A small multi-label audio tagger, trained from scratch.
Model: 8M parameters, log mel input, arch conformer, activation gelu, width 256.
Rows from block 4, named by matrix and row number. Each number is 500 + 50 x the weight over its row's rms, rounded and kept within 0 to 999. All counts start at 0. Numbers have three digits each. After the name is the row's rms in percent of the matrix's.
# pw1: conv module expand (GLU, value and gate stacked) (model.blocks.4.conv.pw1.weight, 512x256), inputs 0-127
pw1.315 080:483542535453489473497447581574484390438548532513509528494475436498442503578521498512517475498443552468535515512541556485343572486501552462387479448448511498549454584498565546486557504576610512538478479592429572481539479458539395445505510455492473491396570509478524503522452465514494443513588537460473524536390458493522507546534527557563469505613478480573564502510470446527474573468494
pw1.316 095:478478493420433509467435402443545441439500493438535471488504544494433431618514516495531443518504490501508553470439555565513472393523456573498469438396512452511570493458580412536522460482450441502531494513545551466435467488620421400540469490486550469433548511440452410501539392480498477565451532519442533524461531484434517570423556556525509441595531497558380531515593584490473512524445
pw1.317 118:507567479467443417509611522491486391471504551495556472423426436471523585472522603547495502522443537496439528504451465445446515495457489475486466484473559500525471616535585509566490550524430512483516577440542519411484524480452595382495457547482496475541485511517527524537474445496587541544539470518587533556572508424477485511420498575475568531529481455512484514587460498478491586414491
pw1.318 098:506490440513591471473539547534540500503447530444433453483505501507452469448487496389479605496543478549422571467470539529477396458495555499500468488468455522504483483516515469593503463516521469479515406507419454437580579446497542473442512545486551524488544500492497607608470497410467470542406449465523504461471471526543477434477456621465531468524467497540486590397494444506553579496521
pw1.319 110:452593534545471409534513453486498458444554478474425426573515502512457514509530558535546559442436495508529545554517510441470480619464519515529547468470493527454488504495493532479519436452584482487572479574542478574444519509523446536508613476481530558598481460514527484574392522425557411475505518551451482511584492500477558481349437512604503428548541543532513500498500532499554552479541
pw1.320 111:595513496469443467501492531417493496538549474591541519525590533463473475466458599483454473520493495537551562495519490570532432548483527562500431545390447486538496542483438457400541593515481425532480565477524426461477398444523425478573521572449544585433530508465434529510570452494547495540511542521514562511545435619489543418507497530525499464545616467626567522535480399440485396516495
pw1.321 112:457502518518459471454480574479594509488494536459415489498466497587518500603461511469498512499516452533454456532389569440583538415469503516548516384476456494484476531468518513527511512461504548591534483560571512497459504506508508492446392503415491519578506516485540489572430579494594588457525489461519560392466546606505464532521476443499521428465548517426559566529461485527462555507580
pw1.322 112:519584449554506531447526466463494491462461537418458458549445430443565460582494481515471507521504500505514539538553580438503515437527532526451492498486472459523527423428432482448514436496458499478542472542440517571531566508585513557473459584420547523470481566594568422437547448456457557526512434511492557528576441617495553479493456518487553541488491482570471445532390521547443508565511
pw1.323 101:503478516492551411483514439603426559478504491448571476528504527475460525449533444492476570510483467562512461411544523564542527493564499551439527468472569519450564515563413556347574473377491410465453571527523466486563468504449494482467485615531500518426517465469457451462572436506558470461387536466530417587420452502410557499529504456470509489475452528530501540471546575515521518434489
pw1.324 098:512636472536506487513490520425440506445514548463484521418431437522574508472525518508530545504541471510505587484466453494562493538471449469477518530479441489536367513530436563483486480428551449430446437526453525537510417485515504589549542454439380595511547384467504522533483553480542507480450468506534453622459496472437428426484403563533523549545539538507443527472511465507471548402458
pw1.325 092:546542466445508553516546491522466444452424572496577460530414485533467516523403581548527583559558416486399481520572498482411441488552480467552517473476360410507422497442561448383517545475577459555479476434377508531362503552594439473563437462467586510490476468567504439560485585523504543531471471402515484437542493453503542489481545422499537495514479442502454344431546560533582504570500
pw1.326 091:548497536529464569518488560419481585439558481471433529434473431481477577439472463516503538576509517585501554401567516375544505557450530489524516552453473521452495458485488494414538557574567506497442543441520493499563502505543525442477508542531476432543570509425471494521423484467470463496447529442514461553502569436430541590431394472483501493399483507511510450573479524483538585536419
pw1.327 126:497572503464474416490540491532600511563466434528423461505519428448407460379496454518509481580460498510474534409590526477552485460546483441555539475564544526559514548513538503374572529394415387531512512554480553559374481477551444540482594573485373490538470505451484431587478461527499557528482658558419511543489537474562497507500475477487435532557563443440519440497508453551500553462467
pw1.328 093:570585452557421507562482485537440506505525591470469592425472380515414527442561481473490485537475503462559493487498439445542551456548487491458521465454493388498562464500489635544563528548445485565513490454575456472554508533426580476491497415458492502461451395532541453469502418577494554451481416597438455564462556461498438558535403541468476517554439567530543437396491463515502532478493
pw1.329 136:526521544566492427513499398505552508431478478539502480433498434537533526512518584504538476508523487507505557482588472396450513432477466439503507459464625570537555493488464498421507570442537543452568395512480543444521397512497481513471473555538576575583574561422460524484485532546552502449505498477558478513489477522527484444543585491514458568407527513453540489569485470395496559533479
pw1.330 075:396408467508476508539397523464421393504508485498503402545439511533492502531541498478514540437459514477490645546582492478580553523508490421511509506558467393486500490525507470501581432452533507504416468511509493478471518546511505344522575436477546462524461531460503500498503569498563597414454446505608563492491515476466488523491449501533494607574446424479442644470576486474560505479514
pw1.331 089:480503395483400466522517466454462541541507432528517488494466533490486576493458504520570559486531455577598459513494525408549520449492529415477591482541442445477541433537413497535574555493406495412530520558531524418566530456552510556482483428536479396441510468565495448525502578474452496541543491573481444556564646488477537538542513447343483532558462555535497546508500486402521561479421
pw1.332 110:489555527519516437422425563521438472446536555658385363544483443564492534458544496554487540416508480440560478517516508444426513476470524511564483504524489462445438539494605512557551523471488458528554499514476372499469385450537511501534471502477498477550503563477551478571361458452530511530461539536606509563535531550498406578438489452448550406527558541410487385519479433467466557483451
pw1.333 123:490446511509540515568540470487478403515558432571485506489554497484600576430463545501572435566481484472496486508477483504485464509512520502479470474529543508550561448541465527481408560505484578555512500517437473589449513450491486480394469524484461475461481507481543550479448596485454380512544614486537482478564538476475496534603451502528558482403559420492485554519546443518395554527480
pw1.334 109:420589481537433482548484450571490482501484550546523447415567500492449507480437499441465472495571538442467454597466557510540532523516471467527565525459563508472483454548514508500494597498512506544474486480418456423542414449427476491569541431492504446512526524516571578427515476542513552490576412431519528540564448406472462457436625507510527466455486565422580433537533513539569582558465
pw1.335 094:482450485531420433483437444505472336458502532495461614560418499534430514449589525475411421488483513422522451491502556450478516630542425511537590481530406489502534519548518450476519603515542563531512580359555539603488511543430478500438481494602496478496500441510485541545465491456416530476453498518491454480559405508521522561438482550465485620512530457527538546522486446500563533455472
pw1.336 100:554532443488535464453449543561426561524512500489568554451484435471443501450527490373484425526437495523449524465496561409461511503462478427513535485585411531452490517424566525550472602388481481554513516381412529504582559457481532531526536523479550533506428541469531598529530518540418447472539449444568471469509512454540562491584441560574473515512555434512538454446514566552529481537486
pw1.337 084:466413510492461489516523477441559474552557490447409476524447542490486487473520582543480526468457508511522503486443469549521486458437480547527517565497468453484429535447409502461534483634431519465483546493512512612531478494484562582564435485452545628494416537465463605438395433608416538477434623519493506449558502446456523559463569563534433452421487529509491493628550574421446449495669
pw1.338 085:500550499418420511538443464532416525427504508484546430536456525576565492473454465470478585591454436402506493471542540397509478427521550595454443525515516508492551482417526461445534448512545495504522416449538469488469502460488460450585426473535545415477505472486520502487455430436421488577511523482514524517591469500553434507469573502479509548449454501448459484467480491415390510459481
pw1.339 124:402450475464487507490471501523507530440549515506505501429464514526527608505454580484467587547485510480470526444562448500428484534489518461586531478498543507519582533535507489516496425474516512499468441435434511544422526503439377540568475681528581488572607433536490452532485454544470482411513507532589547429509473486563499504538512470540495442549553543429524555516440412543472463473459
pw1.340 115:512587446453540425587419513504501466599493517468471558543534541542382385447518500502478402492454459476442492549468509500508381450501483534497573425518521557466508460510526480486506481436477428360573463477402433518535533585415491510429446478556525416607570459507505538546489550448525449446455564492556554493468487476539614468460558495529517511461500527517521558528423483536495538522526
pw1.341 095:451405573480498492474477459574510481448540540502469424520458499519450524393558509515498438462386510591519527492390622468529542499443596462505452472435519478522493509471517503466480501558558545451537482507501484525529443593572496623463521420557460498517379535474491539471563546575464462517512553442498526523558467423416447499493581485546516502524515524527614543472541470591492537526553
pw1.342 089:509456552426483496524559385504512561458516491573463548509436580536510529516515505478514491528467507504555571432639478569475455461475536563501524532532578470592525503423477542506521452485532533509529472526516485535519442429445591447432503489437547497511629548454545562426461601384510500542452451581529538465478541473587476509494522522542479511505495510545565434517500486496491559498524
pw1.343 089:426450487436499489487464456558547474513505443531525467426559603546489423551455591462442522487421546541486509505449452544510566539609589516508486500493471547477553468484549474487538435455457474505461542452513432514486478519390438525443533562571517615475488592471533539540553558482536527410408446514502575547508514550407385566509420543508465537548471476444421568531426557462430548547503
pw1.344 107:491540514522482550428529480490520546399493499475514498540507488547515507533455551555504537439524467449505498474535528456598422429455459515569569513577471426491478477440518493415452482510513505652514541500479575514577513500492623396518496570573520473388442524567517473561469537454447483477470467474476537538548517609525479493562540459447519488541477384534547454552536487574497504452462
pw1.345 116:521532429459484518571564468549423420605384552475447494563408450492517480513491396468517502427513420502456510515575521549615467546537527570562529501433450545429497621544482490470451488507436485507497513526557609508417472512462493421463534502518455523495465466434515615574467521540523479467466440552489540489481511400482476425538454572580583533529447520503494420473465549557570544528603
pw1.346 083:555457505409511543391420488525415596465536597540486433526535527443557544515447494535497531506370470478584482477466386462534532454448477476535506507492478414554534442491577472454496544506585474557524473551511500499536556454584552488555515460462477542464507559470529459478516445545500491516519586509513467503575469495481509501540497540450543526416636509577482473583521461521482501506510
pw1.347 088:526500564482509462522451452512512505492520454524468495507448478507419483478501421562468539498516495540527440454554429455482497453510476457463578438476474530550514478561398528422555560546541337463446560473475454549478507505543546486452390569567506477448431506430498452533479579497485439486512546532511461450462429554524512515477492449461477550548525472572594484544493526613512581616524
pw1.348 108:523573562586574571514563562555476476434449489484471394549506584481582459457550539545477518502570499462456451519511387497522475410457541430486464467534465485515464565494404612484509532530537472470492532472477466469528407466420535508478491519473519437593547512526511505486512466524562496509495489511573527578506485518428490447508599510516466649570629494513504543517416471585498535449451
pw1.349 093:478543647544475581477487547510449523421575412503519534491464455587474475460526415394432441587463520432535504534430538455509547560505488489526502534496523449488568473515484483510466585526473485488485507481481457411479530491444542480487553601485591403527385555467528475499450465473551474464422441440488480505537473463605484460497534379491475463482511527507489483479468433533568539514545
pw1.350 090:392501549480475513613549459595550548441545475484441452511416485561583571425506461437513537565466437493492451539509485625459515466509463508530526530482428517482441464484538472553541535467551499614484517562487538457489441528590547388445460497514477465435560467426526437513513584496470527426451557517467489600455535483545493540519513549566522545470612424466498548532572451463532630508540
pw1.351 102:487475479577515534432515552559477533474432582515478568463447455571474474580531442533500560495539509404457517599459550454475481453489451499535479439522457490479443618496451580413474440529488476484520631421496578464545404440503486455513556538428463515526523423483551419405541473574546482488564467410489581453503543472498443427541471461422437490535559556379545524515447402539458471527534
pw1.352 088:425467493593484547430497543464526511518398543443399564491487457431504529430497517449503484583449529529435505493580495487447490447495532442436486415479517534469457526580623498518466462503597478566513497519524517424457547551505525432449616559564546479487505494407438426484440497479493432553575433595423509547498536492505571460508474407452464501394480496402484526578564427537444507506507
pw1.353 100:478547572523555462617544476510481502568546612527402454389581534500477501548582491533543506421362513556438536510450538439418477546505522600494508506501563568470473487517509583519570469455543451515504535595520512500581476436497503493457462501455501445574411486490598410593450459476532498543468488523445524485569563436397525504478499529519478482451439554505491600462405509551447495499458
pw1.354 104:443485394444481443551477478475478420454566548513542487465448551514482527523590489554463460537425486495464391518536576502549572422460471619446481585530476463559522499435535468477446490539455461456542570471535510495573541497525588510513503457480364535541456338492493416488520443502494559471445442477421501577446524510507512439592442542520438466434567533467508598575553490461559529503451
pw1.355 105:433498581553528400535494525517497565482561501453547522526418526426521455504479514420510505471529442544460488608538470513523576572452531518535467486498555461556541553463546436513437552564409569560540466460482455559500441492461616516404502484601508505514511522502425455537444562482439430480599495562473639562392438535581462532625493540459521527513473524391501522537556460505473493468474
pw1.356 083:446469401446493399540427485456430476552477423525465540553460487486474526559480435486486459492574474404516545492576513515481540517430446529521470568531420431531491512417477477553526523501504520459536536601539504600513482518440450479511478532575359518460428547475481517516520508518469478553531429528464483509601405440569467587496494487543484480499534552413517469450445514554486487449448
pw1.357 105:466469611521548566541518539505519459552459468510487432461477451445483540433453466492533473487435452490469502560488510491523413451547499497558484466615574429479444541540499544456480576444412490453460361494490460457571466524448507533499427443491519609514491610515551481422455508522547527435545504435465505518475456444449489468478404447454582550494505564467482423528398483373452474472499
pw1.358 131:450505478442603489376525605458449506514521464509561548440539478501613512448371539474497441506430503544536567572495510521469509522517488529506503591444433421458481477536431458498467515535506477442458479490530537567540530439480446626443508421462501436514493493528493476574473621496482559511527527427545478489476505407495548502532560439573448496578512371506484461521527472506460533500634
pw1.359 100:555521551522472463549573462426433458471532531522530510481557542486388478485520523406482440570469435547476491527538503474421575461527535533544506495530478419472508513484530541489494499487481501544546506422505504506593505429499504407531472532502515438529513510527518387435495537456543590522458391474486452597461488509483489498515530587465501523535477575471433485498454505534526500432472
pw1.360 105:467562491569502387512494495556571522519504481547492408543562501463449441571511495481398438431483539534531560515553543438421493479481473563533494422497527501530495452476486483533443593542470455527513569474514463503542552442465529606502574486505489455523534467552512577490533567530515450483485578491591413591495493382557522462464541476530516520582477525482477560570522559437457512433477
pw1.361 094:422538554553497458530492428538544565549545574578492490513487540490523461588463446496559547421512547448549514482432560427567544418517451439538510492532495488429435499460376426484456515537448463556475441459519569465495497505529517449439518472461595480478474537513496533581533483582572409484515486560480567466457442526409461539518482538599444516497493374519519559471495502448443414589497
pw1.362 124:421511426449516506502442625432467577501542479446457542404451570396409471518537452554461524476477533620539435502467513478468510369484399482465467417541553465523503526484461466455509455512515540447550531595585579527547482502455495512541574452548538463547436550593564498440365446584463552465519483503529483482417453572579488481558447497531472514579493518512448545438491564607463487496457
pw1.363 092:506447478540510354474442514406440532484451447446439492506506522598441553576476479466585522511576543412550428397505439538483490516463463512451514510502519473486604386420405405477517502503472477485524498613454506548522516541463478454480552529569421481504431522479517507530512455559435432460493502401482555448474465556565509615503491527473495494481563472556518464471451458502510471476557
pw1.364 123:563452536510483530519515545481536559460459462521473487460527537533508419476515465502435488600556498515472512480528492563573412544465505508494546468492496423527435529413539485400456525474562451459423550432556515596540484505503474461471523450458509602522453453545551469579430411485446461410511493558515583507485451428634427412399515515477558403571535428501503586575508557538472527517472
pw1.365 097:559551455461436476462490471586540530483476520459440585424515537469532537453538448509472543523412479552457458566456537524450455476450427418562502500464535450440592460435518534451492529498519424545429348461446470469480492514546575501519516584425533527511568483462526482534536599485506485510538511571529525519345503595432484443483506590539501457506480427555470459510514487486440458511453
pw1.366 104:485456499528629517500497550605461452463563549517394568486502480504468480469553524569550485471542540521564404516532558485545644487483479487504498510449527506426565542507538416437417470496504534481533474387415408533477490488482513465580494518544389480505533501536497548503536477549422471564554561517525495517476507512537445445471473564500478487442452527570511584529527476513475529460618
pw1.367 088:413539499583495564482547490491528498374557540472556473527494542435463613478481451455554556410553421544512510554459550468615468522562438484515446536616451500473483421513454552501537541571544519505529477467524517582521495584512428581447484496426502573563569591527419429582466447512526568529588608581522574455445591476499564517472447555544416572578422525542473445523422507460445553547474
pw1.368 099:558481496429559476473500529549492525451463511441472616533465441484454530502451513439582459503496522565430459506536445502525419488493507584511430514502514537457457508514487453572459547512491576370529502458506494447493451561585483415516585513517576474450501537505472524465490543509469538457451413487479570514398489530593506474520477462478429535534544521564482616361464494533491507493618
pw1.369 093:470529405520424586443436512426465565420478509452460569517454617473514555523494388465525547507512461476511434546622567459552479546571486502583565558482593522425454521543499547448435456493501559504444518509449463528497444465514463449479527397494484417490537525483513413602542515567454417492514488415577480461498554481562508496480467536561560503480474397464521446561453479500434491509448
pw1.370 105:507542482520355449495536527492539523479533437529489480523428504511485513495595499469451563474455469544547466535502535471461496434474498558540549455432483490551383504587559519490463419536627487557429367505534570476413558485479559492556498547495512537464427568470511565490486536448475468425527473512485509583557453559543538594502521426434532420466502544504466555471481553489444443526542
pw1.371 123:470434478493526539565540396455533481589515548483524416517526435461495344492479534486586553559410522531463544477512456439470457455564531543429510447466518560494459513479509483432509458503458490580532496573501549455422483461460439469480545529438538490523560494448484483512518606510458559460575501482489407497451547512587554436483479505545405492548581582445461602534572495568462520507552
pw1.372 091:489494487507524455463567478507455445554537503532593468553469482405601540473493515535573417442570593558496547477432469464501487541487553539500506502442418433501523484535481534501450523524461411470551434571487389516489502546356518406538505429447544452533578477521542513495519429549562516488500464438551584495617535504512478495430499531529535462537610529479505532464394374488550620562517
pw1.373 118:533395477460493498444503563546463487515514564567594599474495512459446463460530516509522488551468505558549463453487504439477446528556455508579444466463448482503550500474564446417500347468537478493463486497537594555485535481467505536512491481491542572462479512423529563508536573520472515424548496373421547449487452567556485529523490406502474472628604649458453459488476533648482500520470
pw1.374 097:416531537412503439480492520445496446415488500455551532493558478434568423535453509495550535436392477533477481427452565407515439493480396528562540485388466499477523446448488470476427449533526476501539377547476486497488557521520460536465527411456520566477466584476436521494378493480477538528479438456471521588561550548612528552517476481525493487464543463489510491463492553477438530550573
pw1.375 095:435479504427592512473544519429348461470499520509494430555544497532543470515495497452504491470511603450434559523528546535496505580478414571534490507499465400486515491468506401466506493540567524463587556470498497499459476601549493505545456549626446531516504511452399521480583502452581507602536614497571633490545441494522493502514496546474534575434467510544499574539506507481485524479484
pw1.376 082:531463442421581537560467567475460498466555603521491503462464440490537512482442493487507498481449500457459443503488502431475545490497573577535570521429511512476461517533565470437596553463433538508548574442490442441535473488532457463433504479419554479565409496501492624457490448526487494530465497548534479501521522541558526519503570538484483481514396478501531558502543516477487439451534
pw1.377 084:495470495410483561508515515458484573480468465567603508551566511501526450489449524527497483589492536543474438416524570570484494442527546518440472430421566483430582528494513562443455520500442546528430552524495517541507532440442426513521496468512475388433471486497516473415447352447440541548475421508515402498421561477634530445517452455489503484488417472425409487524421512507481501540471
pw1.378 114:530508513503574488450449436543499471519467556448476451457504527557498494362586480572568511450487443455478477480480548531551475450531495568392513507502391453406517494459510540511440517547503560580501477491535460546391462481478505413421518461560551620449512474460549538568592525557527438528603445474480462451445512543496536570384504506546562440423515525481354518487487447494554474546523
pw1.379 091:569483437495483569455606505491498493556488512451535525453538572383536516450592543514458563559495513478484503446504577586501474506473615511468478496465453495519538547459499422517535536541399608479447467556515540465575507490447492609505512572496495482488391539481521577510511604544646512458536540487535585451591534475463550488468443563491424457491463501479458578547570510499399552533436
pw1.380 084:449555516509489433494515458442461593479500542565475425523448447491438518531440498625545553477542470481557504478375523520498455473486471423454411438509478471581591507532522550500520553518522503508455546448522497477583548436519545492410485602415483551504462466443644446454545592441502548495474494468444443582510453485440455513520484531563587500478579575536552451597537491457415464551487
pw1.381 085:525402649561439475468449542463462570496493422419452434563508472514538450486564490488482471541517521503413469551471517465430544465519497447547559506434421526527467473603533564471464507573562495471518451561466572430517543487449561521544499543583484581492498531482598489409503425642634473465454517393511464610524552522496415539555463466463563522465476495519546501470508465472385417565517
pw1.382 096:543503565506491512473551488496492562554464553610507419494459511546497605500553536448528567549497480561399586465453500458409582602580508522524445468557513446419435476516525475437509496506465551457497472526537526534428449657497567541404553460454545498515480498442512571432617453520591471427514463516511532561434470588439504575529480476518610505428537542496540556484498474380461479526486
pw1.383 097:435553557508503611486444572523544452487419534504454472623410491500530481519494567511491570468528476436483410533518461566517501510484477469546456495565453543507578520492524476501541547453580596559495476417525555504501540458552491463538504445476550439510445514569518548505545444449529441532434566601524445520438443566507518447472529439483456536523555465547438518564517502540511530425621
pw1.384 096:502396448500462474557546456546566506543525520531529601496507532519492534531509489463569544616501558508473536474481496509496528468570471589516495574399498455549472551497464445546501476451540554461523551498490504532514499478405470508497520517534476461478590484490393424403527606492508516514481549502508528450510560643570599464491423603586506507533444467548481503511497374451525523518586
pw1.385 102:549569510437571497509511449482457465448441555552540557475566463547474503437441509485515472455425510600504541430525560566540593427426520512474467510347508456421495447519523588505441623510467511546627410458576465530550499491489556498522459488486397506469393479523527440521504487426516528600511507522504407420462474487481583493395531524476486508535521594455497541517484457500398450458620
pw1.386 086:465523412487495470470492509530517429471505504494467446519530427600479583605588523496516492486492552511510492492492546468482586536530539606467550445478536442466607475491435490592466398510481513568506557555503499514530574451466509516398558497550360484496390588446514619579444493484489476512546454489517453523567463426608502556477444532519429482505508499479525542513521505558529483533529
pw1.387 090:453509403523408601510559467494566524476535435497544410549585416439484476568421551511476450467544482535500552431494480530426479495414572482543510466444496440473481438619521482428591457459502366497478516430492433517503532487489557555524483454486471502500563514425544490438557475468383542481484530475487448577494493462512545552466537580459540475593506555431494507473515464468531436469523
pw1.388 082:474450459437522616418540573555421507492500436482477477516452487495478516463429400500452494531439571544531538466513465456540527387522494429543483545490536527446513565512471530482470500461520533488377493500594516488502573522456431506436601493602455535527504535598513399493470458501524536409436587509474381484412495553519490484475429493483470444453527497542494477510454483472490460447447
pw1.389 079:538530518477436476491511449595462570534488521470509469552555450566505427520510441507529554380417588536522559484531480549447518469578475555481566492514498490547564470504521529486512471434503465463630561560450526452501493359487491470505529534407502566526561462458474444494509413455486437545544489393465392499607548502532473574485549551433545511491543545485540571550492562511418574579526
pw1.390 083:564539533484462546509481481482442495487517506470588414522516430483459473568530518581565536459501524400563475468522545506500547539479519474597489563460561443540498478561510512506526477449561462505463548495495534529546542452510522539610438532395419400460454521516446464518500558455515526534594539513644464506358530492507471520646556517398472456478496497436513534505508543467597527463555
pw1.391 108:473464424478586520427501480520604598486505511461488505498466425433526604500457571493519430514490495510521560482446584596411350515498535433433520507438550550450470548510551478479515467443447526552582525443410541520485483486556417500402451501515490427583504522483471418458548465444441503493493578446456577386567428530492475478508522552551538461507491465528491565534419453514402472357496
pw1.392 098:441487555436496525545476505474403536468463562543502548524491427536470494452509474465551565515470454473499432548489523588534410542525566551498430553562481472447475450453447576554522486485442403519465490491465527502531453592516523449553496424430508469503529491448471473434466483581474519461475438596517430570545490517499476543575534554457390522423480470488550453436517564462400499519502
pw1.393 082:527489523471350541476419519526576436514550380384579483483466496484513499514535512498573384362465504575455514575558567483491518541535460482483430482472510570548530443515518422572541504558537513518404502468498530486451555473436559481541519425477453479514473572443481471441490480458581497449481477486475491473417527440478420486400478408496569477493494486494505508462505488450588580607522
pw1.394 099:477475469567446536440464620535563435477492416456501501510468538515544466489412471499596557548460545457493609451503505488555530539549621440528406433451499422436506488491530533524537571452526599587551538442527512414526389431501396531449651477464519424498538544481456555406501492542527520443512621484561571570407473520474533540510516508449546562535465531453498473521396566541504476459459
pw1.395 118:558494493433450514448495498513520450617505496415633499480508435453497441481548473485524601504569424531523493483459415552555463441510480450458532521498539406541588558561402449403500548525417458396447507593406513488466464552480482453479507647477449544461483490439538459512517475407483586525470596475521567559467432445484427537506498432489449573531563498569503568507451502478458536508442
pw1.396 113:569467621446492465509515434551402563525486523543501470523617570425462477512510532509466401460464604546449555484428580514480575463535575496483499531499474556580484450611511518509495433525586407536388449500528454557443421521426546531553506499490457499518463583536511543446477499522500483474511504486549411565499583493444462475544510489411554405524549558585517466456485408529500441491573
pw1.397 093:594527543468418471404512452509504489467508491520591556552536437546496542457487474435584513537487408515497552547483525557475541508568479590540483504460442515554588542487504642558510543513521496438501484452507556457511477539592572451505476436473457562493543563406554427524576463453467544525516564480573460599484443505442492542435498507448575501447516544522405463553398496440452447502587
pw1.398 099:503423529565495555510511563561430595590460475523426503537471484497492487487535545405573457449572543434448483555506515526496468477549428484474549560569486518494492503451490497519458454522552515515581492459512504533582509486532643595462392441559468522372456601521553507514543507580601499466481460446502489449503609478523440418428465481471504461510586405547464553541512487465507536612499
pw1.399 113:497512562465503509559439566432482512516463409503434587485496413504500550552557519506433476505503426462433511552443540563617569533487457397528553536450523507458509535500498486471485569470493562549462567516442513474469538510429503518492556457588575500441419470547420457562481525441462571504478432517553433506465443487503589435532459480546433504510473362503476581544585536443450516502489
pw1.400 096:457554476411425548459541487560531488494540511504466543420522486478568610481489524572562461491455474542466459555520491572474435488605431643464446408449509483483459509473563462367427469489542558483590471419483488565482411487531468532496522505537466404464494449417457486525479498527512563486570540504447437574455500566537549345529486534494570504469445522536496575478551551521554476544427
pw1.401 092:538514478511420474635530460425439478407445521493524466366502467482427495584525487516452466464484547534458481538569514559538619528445506520436444509524513534492536512493484538568506403441492573442462553584400472565455518467490516479402470434504464408468610582527564499501550456491535500516500450531518553493464619437454501552493447522491520595526509405481441557491437466496531511482497
pw1.402 122:431489517481554446421447462576569529492511509513509446535447501504478494520537470520409529419408643495538530483552488464575455583474565523387562428500478491456438455474488331473456502438465505495447558459491520537469419541490551534479459584435507537536515497580534512480510434524548490559577518548440557452470454447621542539448438545548512608448414508469514407570537510533439409529497
pw1.403 082:458458554434540565496523529471488573557571450495485521510509456528484547479558457474499430436534471522504566465526466465615529477564460533525504509599370390434533470529581474494584475525542489485523535499515473569429491579499500504417435557592448416438451517522535506485518608511579468507435473464489467492527537466405437479471458493449535459546479598465385574493483465463594522472505
pw1.404 118:399532432416524537525529455473485502549428475424527519559482544468588592467515566489532457465527551417579487491523469509499496508513483571526470547535504509524459497550494562444466510390428511441412425502634475439536569497574521502528522537534491450432453476494530542464505424543438548478521361477434487565590457514502422554529469492457520414586511552494526523476425532486518481366509
pw1.405 128:477478559537457463634530470421522463535449539539558520548448478551552542507473557526483448478466433489532566492474456480522513527429505509518457499449455558525507464476529553566534530474603543472520479418431527465476570450600509463509454537574535486418537517561492516522529498536482449458488522536495511579476452604548634425484512496501587515471448465551473428463573494463462468523455
pw1.406 107:508545435471454513599500466508427551476465510477561478428460572486423402593422530523418531586505506502481466491558438538462549500473495464468461442455561525491446517553475430424475530487562464416511541486475473456467473430506539534524530493449486515516484466588602498509620503474548479528452632538497480519514463508483472507482460506493505386411494500513427525517404570487479495385533
pw1.407 103:508493527442482397492580488423566540418510457532605592439517468556510467466510593608503466499583530499505452540534437483429506551491430513505482544374462515425518515514511484503411425531570445477585517593441544458457452507596498466552471427341461538438473535570405465507515517454522497541514474494483494487446473517468488387407484447579499505479545542489515463523542441465484522546365
pw1.408 084:566621549542476529525528467447394519455389533541513510458531552566440465473492435571608511530532511419538409564493513555563443433525506517458425491511470519468505546564500431490387526612473560492382520496489445580470560522455503588524484542511512540532475428430502464480528422475477422506515443487552449607521549414567482448437473473495490415469563532527438455565512367507479428475539
pw1.409 092:459441520522494502541516409528472484488547486619560565450518454428525588556553440549461545489520427499531574530487454457578578478491524495436588468516533388497454464426507419451591466531526468520466530516515430538395429535480443487483536452547547569440473548521462453525454582479467550496498570476541482454471418445455528508365399479440386468477580456486494471593461616459541458429416
pw1.410 083:541549575457510537475569552535476537435499496532498549463536483506503507603532486564502608453535498521488478497457430543459477619436467515462534444543474552466478522462524514520398511475448551509519505462455480464452477556490455551399471535522547606494574459579506481516487521495350485479569458551342546558519500451528409455511516499493480523463501577517436406585484540469456553493423
pw1.411 081:472557512441530527466496488544568431556594432414541456549537595511421591452566365511506575468494562618557518542562624537553508519560497489493517510582533498499433541487511565482502488481457465518476492411497502523446454476491570541581472382367508461507508552456431555512471512426479517543549465518539540465505533460582543427591513517582401481482429493495523541530523539505456506515456
pw1.412 099:495576449479517562455490497478598518552529508462461524468463432462421522461603437567516524529476507431541589511515525457504599543520492458480504543536504526459447549461432384496502459587560495400500485530519451641483611448523502475499568474468571515426519494426488463536428532476467507400558489591466400552499437463505534494442499444450556492490582428362497505508540560432500544475398
pw1.413 089:528478412408589421503468460535426513505488524516550482520408438494516490403480532441496527534578502551545450480423471507477504547546456526516545435506410497530534482460526554511509515463424464447543515467507599429499480564538513557490490489502471569418493524421487538493467573541523575446563512550565609449485528408602427463534503586350516459424493559527548588475474479504390524543456
pw1.414 078:449557467470580468490593551594397405537506602415487474501539399444467549431364506478475521551549545431459537438504480440518408561486445527453449614523494460457496573449529537442470509474520436482497441490465448504497508427481467504494530506516547422498461571478527535561494628448579574561499499433516558562543529432499521576557483455566502488477496510507448497504464500468584585473543
pw1.415 126:477538422440498465555351465547565460438510537558492408450544479479570449499539491497524493530494490496527417473457464551460517452532477431537576588402474532540473436540503491485541498499468598439558570579482489457484465605483612437448509552469524530426472399503445573485558517515481515461465320536484418523528500423480525477462603417540529388501468499492515583484558584514488475495518
pw1.416 109:536544435537480456426575528388531592429522539535552506515522454522536479515513571590487487513451539468584531571526493419489445460501575438522444504403495486635443482461506524509491498519417419556603460450442547486434505443516569459470531444552548551512489540424524491440474391404494426549465484527543550454485633466562592513499600581513515472496447460489500454471481449509505443539534
pw1.417 104:463501521436461548501410457414425586498494565476512520466542401437494459533476457451545563499471530401523503500478549539507517535461490485447497504523432433481482433522453442612540529524570441451592522501423527519539468359479506456543425484438489527407521538559571486570538513417501546385604536535530507483543558472489482550514506515459481404449472448388510517509526455524444533490583
pw1.418 102:432496424469582473494494528418462491525458444432461475569496585480508547525500484509511459478488504484509508464514547495473584576438442566512558539478447566457412431442511434561543401447537492532552527447492549449432453576447641483570513486457447480417530608427508521524435559535526495573568533511497516496587486521518499503557600506539547583452492555537493519550485549560542487456556
pw1.419 098:564483651582511520428436512533510521451425592558584430521523466533474510529444494415541492420527521472503509582500471586505500518488467557431481534454476365466384491573499514368529487555454514576485492551459412514485503503598506503433461486458511552443543477471533592531469398506513406435545538471480519545536625538542509574441492536530414503474551525483500460506512480455497523503470